From a checkpoint of a small image VAE: encoder widths [192, 336, 576], 6.2 epochs.
Rows from block 4 of the encoder of a small image VAE, named by matrix and row number. Rows with one number belong to one channel. Each number is 128 + 24 x the weight over its row's rms, rounded and kept within 0 to 255. All counts start at 0.
After each channel's rows are labels from the 100 images, of 14976, where the channel reaches its highest value: "patch colour" is the nearest of a few named colours to the mean colour under the peak; "responds to" is what is common among them. Only what is clearly more common there than usual is listed. The data: made-up ball-and-stick molecule models.
# convs1: 3x3 conv (encoder.blocks.4.convs.1.weight, 80x80x3x3, each kernel summed), inputs 0-39
# convs2: expand pointwise conv (encoder.blocks.4.convs.2.weight, 336x80x1x1, transposed), outputs 0-41

convs1.69 [115 111 130 138 121 118 154 106 150 147 139 137 132 135 128 145 141  92 156 104  71 151 141 103 111 109 117 135 106 110 171 109 113 141 127 105 108 157 119 119]
convs2.69 [124  92 138 117 100 117 144  83 113 132 118 149 106  96 115 112 107  83 175  80 124 120 148 107 115  98 139 148 114 154 122 133  73 144 100 139 153 137 117 112 101 119]
patch colour: black
responds to: dark backdrop

convs1.15 [106 129 179 116 121 106 126 132 131 118 123 139 127  90 103 111 117 116 128 106  83  98 112 123  99 124 152 108 100 127 173 100 155 124 111 100 125 128 162 147]
convs2.15 [ 84 115 126 127  82 113 106 133 129  96 135 166 123 113 129 140 118 138 156 111 145 126  97 125  78  65 135 166 145 109 119 164  91 114 113 143 168 124 107 107 111 130]
patch colour: grey
responds to: green ball; space-filling

convs1.31 [156 160 157 154 171 147  90 121  94 131 111 101 118 159 100 171 147 137 125 154 132 172 149 150 145 156 125 148 142 155 149 144 146 137 154 142 143 128 171 158]
convs2.31 [107 118 107 120 131 122 124 137 118 114 113 169  89  82 112 116 124 105 137 120 117 130 121 111  92 132 140 178 110 124  94 141  47 123  91 141 130 117 101 151 133 136]
patch colour: yellow
responds to: yellow ball; space-filling

convs1.8 [ 99 144 143 139 115 105 115  92  90 142 135 129  98 125 126 140 132 111 144 103 113 131 130 125  95 113 104 125 101 129 203  99 134 143 113 105 153 117 170 125]
convs2.8 [130 117 130 104 114  95 116 122 129 104 129 142 106 102 123 140 167 142 105 104 146 117 107 142 120  63 148 138 145 114 105 172 105 115 138 148 163 114 100  97 100 102]
patch colour: blue; cyan
responds to: dark backdrop; space-filling

convs1.1 [123 108 159 106 127 113 116 155 143 113 110 160 124  95  94 102 110 114 120 119  84 101 104 101 110 112 169 107 102  97 183 106 108 110 147 103  94 150  94 143]
convs2.1 [107  88 158 127  73 112 116 123 139  97 122 152 128 120 133 146 130 125 197 130 149 130 110 133 128 123 133 186 154 113 135 166 121 115 126 144 183 108 133 117 113 132]
patch colour: blue
responds to: space-filling; blue ball; dark backdrop

convs1.58 [100 105 102 123  89  93 142 118 125 121 129 128 154 119 133 108 113 114 116 111 149 103 116  92  95  75  69 108  91  93 142  93 101 115 114  92  86 128 108 114]
convs2.58 [138 113 187 137 160 138 125 120 118 118 140  75 114 118 105 120 152 168 104 131  98 125 124 167 146 134  86 192  71 122 138 133 124 121 150  93 122 138 135 132 110 113]
patch colour: blue; purple
responds to: space-filling; dark backdrop

convs1.21 [118 153 151 124 132 125  79 113 126 108  96 135 128 133 131 126 120 125  99 129 143 135 172 146 133 131  95 119 146 159 117 139 134 115 115 146 178 171 153 123]
convs2.21 [122 176 142 105 120  99 120 158 118 120 145 149 112 115  97 120 162 157 108 121  84 103 112 110 133  70 109 179 153 112 132 138 112 119 112 162 138 163 130 109  98 112]
patch colour: purple
responds to: space-filling; purple ball

convs1.72 [159 127 110 105 149 136  94 158 113 107 110 101 129 108 101 109 104 162 112 156 166 112 121 129 141 138 142 100 129 127  96 135 129 101 148 130 102  89 137 145]
convs2.72 [130 159 111 154 149 148  99 170 153 108  99 111 159 157 157 147 111 137 125 152 150 151  97 143 122 137 128 128 104 104  90 150 152 106 136 122 144  92  79 152 156 166]
patch colour: white
responds to: space-filling

convs1.29 [122 143  89 145 130 129 113  89 137 147 138 145  99 162 155 152 147 135 130 122 121 142 145 136 126 126  67 140 131 144 140 130 118 139  67 130 139 156 145 102]
convs2.29 [118 137 187 133 148 130 127 129 107 116 176  88 136 136 123 114 180 151  98 107 135 135 124 166 121 110  95 156 145 131 105 142 131 124 168  87 109 160 113 138 110 123]
patch colour: grey
responds to: space-filling

convs1.55 [131 100 135 119 124 136 153 136 190 115 138 104 109  99 152 126 122 117 121 121  59 136 120  95 134 115 124 132 130  91 133 132 128 140 146 130 108 167 106 131]
convs2.55 [125  81 162 107 139  99 127 164 119 119 146 164 123 121 120 118 123 146 219 145  95  98 123 107 141 166 111 183 154 121 127 126 128 127 104 149 161 139 130 129 109 112]
patch colour: brown; grey
responds to: dark backdrop

convs1.7 [ 99 128 144 148 114  95 119 107 134 141 144 135 126 117 114 149 147 106 149  97  77 154 129 120  97 118 140 142 100 127 181  99 138 140 114 101 134 133 145 145]
convs2.7 [102 115 123 122  66 113 127 114 127 115 142 163 116 104 133 141 108 126 171 107 150 118 120 141  97  87 136 179 144 131 105 185  88 125 125 156 170 135 111 107 119 131]
patch colour: black
responds to: dark backdrop

convs1.62 [152 132 119 107 148 133  64 159 109 106  94  88 114 121 108 121 106 162 105 156 163 134 137 143 137 144 149 108 129 136  96 133 133  96 131 129 107 103 128 144]
convs2.62 [143 157 106 148 150 145 108 177 148 115 117 114 154 158 160 144  95 138 119 163 152 144 105 142 132 134 128 124  96 108  85 146 153 109 139 115 135 108  87 164 165 161]
patch colour: white
responds to: space-filling

convs1.66 [147 146 153 130 152 136  57 142 107 121 129  97  94 144 128 141 129 146 117 141 125 151 142 153 141 153 173 136 142 160 109 140 156 112 129 141 130 107 174 154]
convs2.66 [126 142  91 141 125 148 139 151 141 132 121 133 125 123 154 132  88  98 104 141 140 152 138 115 122 112 129 143 103 133  90 129 118 131 109 122 119 113 103 166 178 155]
patch colour: yellow
responds to: space-filling; yellow ball

convs1.35 [108 153 136 160 123 113 108  96 115 157 150 142 103 164 152 161 159 122 148 108 110 158 158 155 112 144 111 154 131 156 143 118 137 146  86 128 159 141 146 130]
convs2.35 [110 126 161 132 106 132 127 124 119 117 177 102 137 127 153 114 144 102  89  88 145 142 123 174 119 135  77 174 143 132 129 173 122 128 171  89  98 162 139 155 144 136]
patch colour: black
responds to: dark backdrop; space-filling

convs1.18 [ 97 138 162 143 118 105 105  86 105 141 127 134 115 132 100 145 139 104 138 100  95 142 138 126  91 117 106 135  97 134 188  94 136 143 139  99 136 134 157 131]
convs2.18 [132 114 131 113  82  96 122 129 128 108 130 152 108 103 127 137 143 134 138 103 139 116 115 147 111  84 150 168 143 125 106 198 106 122 139 154 175 113  95  95 107 113]
patch colour: black
responds to: dark backdrop

convs1.67 [127 135 169 133 129 130  49 111 121 104 107 137 170 137 125 152 133 118 111 133 149 161  91 110 131 117 118 147 134 132 137 130 137 135 144 135 141 157 134 108]
convs2.67 [106 165  70 121 108 122 128 164 120 131 114 138  89  83  94 113 153 128 101 151  88 110 129  61 127  99 144 139 147 134 124  99  99 132  65 175  86 137 130 137 128 122]
patch colour: grey
responds to: space-filling

convs1.33 [119 110 122 142 121 122 158 108 144 158 135 180 146 139 123 145 141 111 170 105 116 139 138 108 110 110 103 138 106 109 192 110  98 150 122 104  90 126 105 111]
convs2.33 [129 110 124 116  90 122 155 117 126 140  91  99 116 111 126 128  95  96  98 101 124 126 154 115 134  77 119 158 120 152  89 135 104 144 106 102 149  86  84  95 113 116]
patch colour: black
responds to: dark backdrop

convs1.16 [107 141 131 156 115 113 102  93 116 150 146 141 105 168 146 166 155 122 137 110 120 160 152 145 113 122 104 155 123 148 133 118 132 143  95 122 151 146 156 105]
convs2.16 [123 150 150 133 128 134 119 130 129 125 172 112 154 149 156 125 148 152  97 141 157 140 118 172 118 148  83 177 138 131 132 196 128 127 166 111  83 153 141 171 162 141]
patch colour: grey
responds to: space-filling

convs1.63 [120 129 135 140 129 124 161 103 199 129 135 122  84 144 178 143 145 125 110 123  80 143 130 125 116 133 173 121 112 126 145 113 138 115  60 111 114 149 132 126]
convs2.63 [106  65 152 128 101 122 129 105 130 128 134 125 138 143 135 126 124 161 234 105 142 129 130 150 138 173 107 188 149 127 141 159 130 135 136 167 166 106 137 107 115 129]
patch colour: grey; brown
responds to: green ball; space-filling

convs1.13 [101 139 155 151 122 100 103  90 108 147 126 133 130 134 118 143 150 103 135 100  95 149 140 127 101 120 102 137 105 132 169 104 130 146 132 105 142 143 147 135]
convs2.13 [119 113 127 105  91  95 121 125 113 113 153 145 107  91 118 124 128 123 168 111 138  99 116 147  88  89 149 170 130 127 100 194  97 124 134 141 161 143  95 100 105 103]
patch colour: black
responds to: dark backdrop

convs1.37 [136 164 131 107 138 125 137  94 105 123 123  98 187 115 131  83  97 126 112 153 173  85 126 127 129 103  62  94 127 140 129 127 127 118  96 130 135  91 154 106]
convs2.37 [149  92 193 148 168 158 137 139 155 140 127  73 130 117 132 160 159 143 137 148 125 141 136 148 172 134 123 132  83 131 120 130 151 133 177 104 187 136 121 126 132 135]
patch colour: white; pink
responds to: space-filling

convs1.65 [109 113  98 142 111 110 147  88 148 134 129 130 141 147 162 134 139 126 128 112 151 132 145 116 108 107  79 132 110 117 147 109  89 137  98 109 112 134 110  90]
convs2.65 [120 109 193 109 121 100 123 127 114 110 196  69 131 119 117 123 156 163 119 118 138 114 120 175 127 117 100 162 134 125  99 158 130 123 167 135 109 180 110 115  96 101]
patch colour: purple
responds to: purple ball; space-filling

convs1.46 [101  87 102 113  91 101 114 141 190 105 132 130 126 106 122 126 109 124 106  99 144 122 110 109  91  88 116 115  88  86 115  91  92 110 111  89  75 152 106 114]
convs2.46 [127 128 131 120 128 121 128 143 121 123 156 156 133 135 102 125 134 200  27 125 104 123 122 157 134  76 122 141 140 121 123 156 111 124 141 129  92 145 129 124  99 108]
patch colour: blue
responds to: blue ball

convs1.14 [107 111 145 149 114 112 144 107 101 152 140 146 119 141 110 147 145  95 155  98  97 143 154 105 104 102 118 126 104 113 217 104 135 143 132 104 129  97 146 127]
convs2.14 [118 142 117 123  78 130 147 129 126 130  92 127 115 109 126 133 145  99  75  90 130 132 140 117  77  82 137 167 127 148  97 144  78 143 115 114 146  83  95  94 109 123]
patch colour: black
responds to: dark backdrop